Weights of a small encoder-decoder image transcriber: 195000 training examples.
Rows from block 6 of the image encoder, named by matrix and row number. Rows with one number belong to one neuron. Each number is 50 + 15 x the weight over its row's rms, rounded and kept within 0 to 99. All counts start at 0. After the name is the row's rms in percent of the matrix's.
# fc1: MLP up (encoder.blocks.6.mlp.fc1.weight, 1152x192), inputs 0-95
# fc2: MLP down (encoder.blocks.6.mlp.fc2.weight, 192x1152, transposed), outputs 0-95
fc1.748 086:60 60 74 41 45 43 66 51 41 43 52 65 61 52 24 51 36 43 57 70 33 62 49 51 22 60 70 61 74 40 50 43 63 70 70 52 43 13 40 65 47 62 47 25 32 49 64 52 47 50 39 31 41 26 59 72 46 50 83 32 46 50 61 37 60 40 56 36 33 61 61 66 44 69 56 45 58 58 32 19 69 56 28 60 61 29 57 31 20 63 29 66 69 66 49 31
fc2.748 103:45 46 99 37 47 59 50 54 55 47 33 50 52 49 52 42 49 99 55 00 44 50 55 48 46 55 54 40 51 51 44 56 48 43 49 59 54 50 54 56 45 39 54 08 61 46 99 48 46 43 39 53 56 57 49 57 51 52 38 51 00 58 48 49 58 46 48 54 45 50 47 47 43 47 56 59 50 48 56 55 56 55 54 59 37 50 53 48 46 45 46 45 46 46 44 58
fc1.749 140:43 56 49 48 45 44 48 59 51 77 63 36 57 56 63 40 49 48 52 42 61 41 54 33 36 32 61 39 39 56 68 37 46 74 39 80 20 58 53 32 46 49 28 48 63 33 63 81 46 35 44 61 43 44 50 39 76 50 68 38 50 35 64 16 28 15 37 40 40 42 33 47 46 49 60 40 55 60 39 20 60 52 45 64 61 24 47 37 17 68 46 54 73 44 48 33
fc2.749 126:32 53 19 82 77 54 18 49 51 50 21 62 28 53 24 54 60 30 63 80 57 57 51 58 71 55 46 47 61 33 35 58 54 45 47 55 44 46 37 46 37 67 66 61 77 55 00 44 53 38 44 35 60 65 58 37 56 49 45 54 92 56 50 61 50 66 43 52 68 42 56 70 58 65 44 62 52 66 55 61 42 54 61 56 56 51 47 68 53 47 45 45 60 45 34 52
fc1.750 143:51 68 44 35 46 30 40 50 48 63 65 62 35 56 42 55 58 56 33 65 65 48 48 36 42 39 56 66 68 42 58 30 43 58 46 69 68 34 52 48 43 46 43 48 30 38 54 64 33 46 62 63 43 49 78 57 74 34 49 40 62 41 51 52 39 70 29 40 38 75 55 29 31 38 65 52 40 65 46 14 43 64 41 41 71 59 69 16 39 48 44 46 25 41 44 47
fc2.750 138:45 51 09 90 75 51 34 51 51 44 21 72 40 45 33 54 50 21 52 83 56 57 48 42 55 46 36 38 40 44 41 60 52 36 48 74 43 60 32 43 43 58 67 69 74 55 00 41 60 57 31 33 48 57 38 34 44 62 32 60 93 67 40 56 43 41 42 49 53 32 45 71 48 56 55 51 45 68 47 63 50 48 70 54 64 49 30 66 61 55 48 37 80 47 48 60
fc1.751 088:37 32 65 16 62 35 56 44 43 50 61 58 32 55 22 31 52 27 41 52 34 37 33 49 36 50 42 47 80 71 99 45 46 52 53 52 65 61 49 64 52 61 77 69 51 42 43 39 55 63 51 44 74 43 45 76 50 52 56 51 33 23 48 81 64 59 54 62 52 68 70 63 23 55 78 52 40 42 53 48 27 35 59 32 56 35 54 70 33 71 38 73 41 49 40 20
fc2.751 109:47 48 99 33 46 55 49 52 54 44 41 47 48 49 52 46 48 99 53 00 41 49 52 48 48 55 55 45 51 51 48 57 49 44 47 57 51 50 52 53 45 38 53 06 56 45 99 48 45 46 42 52 55 56 50 56 52 50 41 50 00 56 48 52 60 50 50 52 48 49 43 46 41 48 60 56 50 48 56 53 52 54 52 62 42 49 52 49 46 45 48 45 44 45 46 55
fc1.752 085:41 46 48 41 63 34 42 32 56 53 54 39 25 39 70 58 20 51 80 20 50 48 51 68 43 51 61 50 63 55 95 66 61 57 61 51 64 54 51 35 50 58 21 63 61 27 66 34 65 67 67 41 51 54 46 29 59 63 67 64 65 29 62 41 25 28 62 32 42 44 38 78 65 52 50 35 23 38 55 38 50 41 33 60 39 19 56 65 50 62 24 65 65 59 53 34
fc2.752 105:45 47 99 34 48 54 48 52 56 45 41 48 49 49 52 45 46 99 50 00 43 52 53 52 47 57 53 44 50 51 48 52 52 47 51 56 51 48 52 54 47 39 52 04 56 45 99 47 50 44 44 52 56 56 48 54 51 52 38 52 00 58 46 49 59 48 48 52 46 52 47 47 42 51 56 56 50 48 54 53 51 52 53 57 42 46 52 46 47 46 50 48 48 46 47 54
fc1.753 098:62 31 82 53 73 35 41 39 60 38 56 59 36 53 24 24 08 53 29 40 46 49 58 50 29 85 53 61 57 50 41 29 30 85 66 30 40 16 83 60 37 80 51 34 68 61 44 63 44 85 63 31 63 44 58 50 38 48 63 28 56 44 56 42 66 58 56 36 22 68 41 66 53 64 28 78 61 54 56 40 32 56 73 47 65 22 38 49 49 45 46 54 47 55 63 20
fc2.753 082:48 43 99 57 47 68 49 55 57 45 14 53 43 54 45 43 42 99 54 00 43 56 55 34 58 59 57 52 59 45 25 46 52 38 38 73 51 60 54 55 43 32 57 33 75 50 99 50 43 36 44 54 64 52 42 54 57 57 24 43 10 62 51 56 69 57 44 49 46 54 43 45 36 43 62 57 42 65 57 56 52 54 54 52 35 44 49 49 44 43 54 42 46 36 45 59
fc1.754 077:29 79 53 40 59 36 54 66 46 47 49 40 15 60 37 23 45 56 29 35 53 45 61 50 47 46 51 45 72 37 53 60 73 76 40 53 35 54 45 52 48 47 40 20 48 66 39 43 54 35 48 72 49 46 52 49 35 61 39 40 37 71 47 44 42 43 47 43 35 50 71 67 50 37 45 21 64 42 41 13 42 76 57 73 42 48 50 75 25 79 36 34 54 37 56 32
fc2.754 106:46 48 99 34 49 58 48 54 57 45 38 49 48 49 51 45 49 99 53 00 39 50 54 49 43 57 53 45 52 51 48 57 50 43 49 59 54 49 52 57 45 40 56 07 58 47 99 48 46 45 37 53 55 57 49 56 49 51 37 53 00 57 48 51 62 46 50 53 41 49 45 46 40 46 59 59 46 44 55 54 54 55 58 62 39 48 53 47 46 46 47 46 45 48 45 55
fc1.755 092:34 39 70 55 59 27 27 50 52 40 61 44 24 40 70 85 73 52 58 28 43 31 58 18 47 60 37 60 57 47 63 39 58 68 39 43 67 41 40 19 66 78 54 52 50 79 71 68 42 51 34 27 43 67 41 53 45 55 61 53 40 52 44 80 49 76 41 52 66 50 26 47 23 53 69 56 58 52 45 53 23 80 31 45 76 61 60 48 68 46 25 48 53 65 39 44
fc2.755 075:49 37 99 52 51 70 50 41 47 48 26 50 54 52 49 37 45 99 41 00 51 53 55 48 48 58 53 37 44 48 38 53 53 54 59 50 61 43 58 48 48 34 37 20 69 35 99 41 55 56 55 56 56 47 54 59 54 46 40 54 00 62 52 45 51 52 53 49 45 61 48 38 53 50 47 51 52 52 50 47 62 46 50 53 38 42 52 43 51 47 42 51 41 40 54 46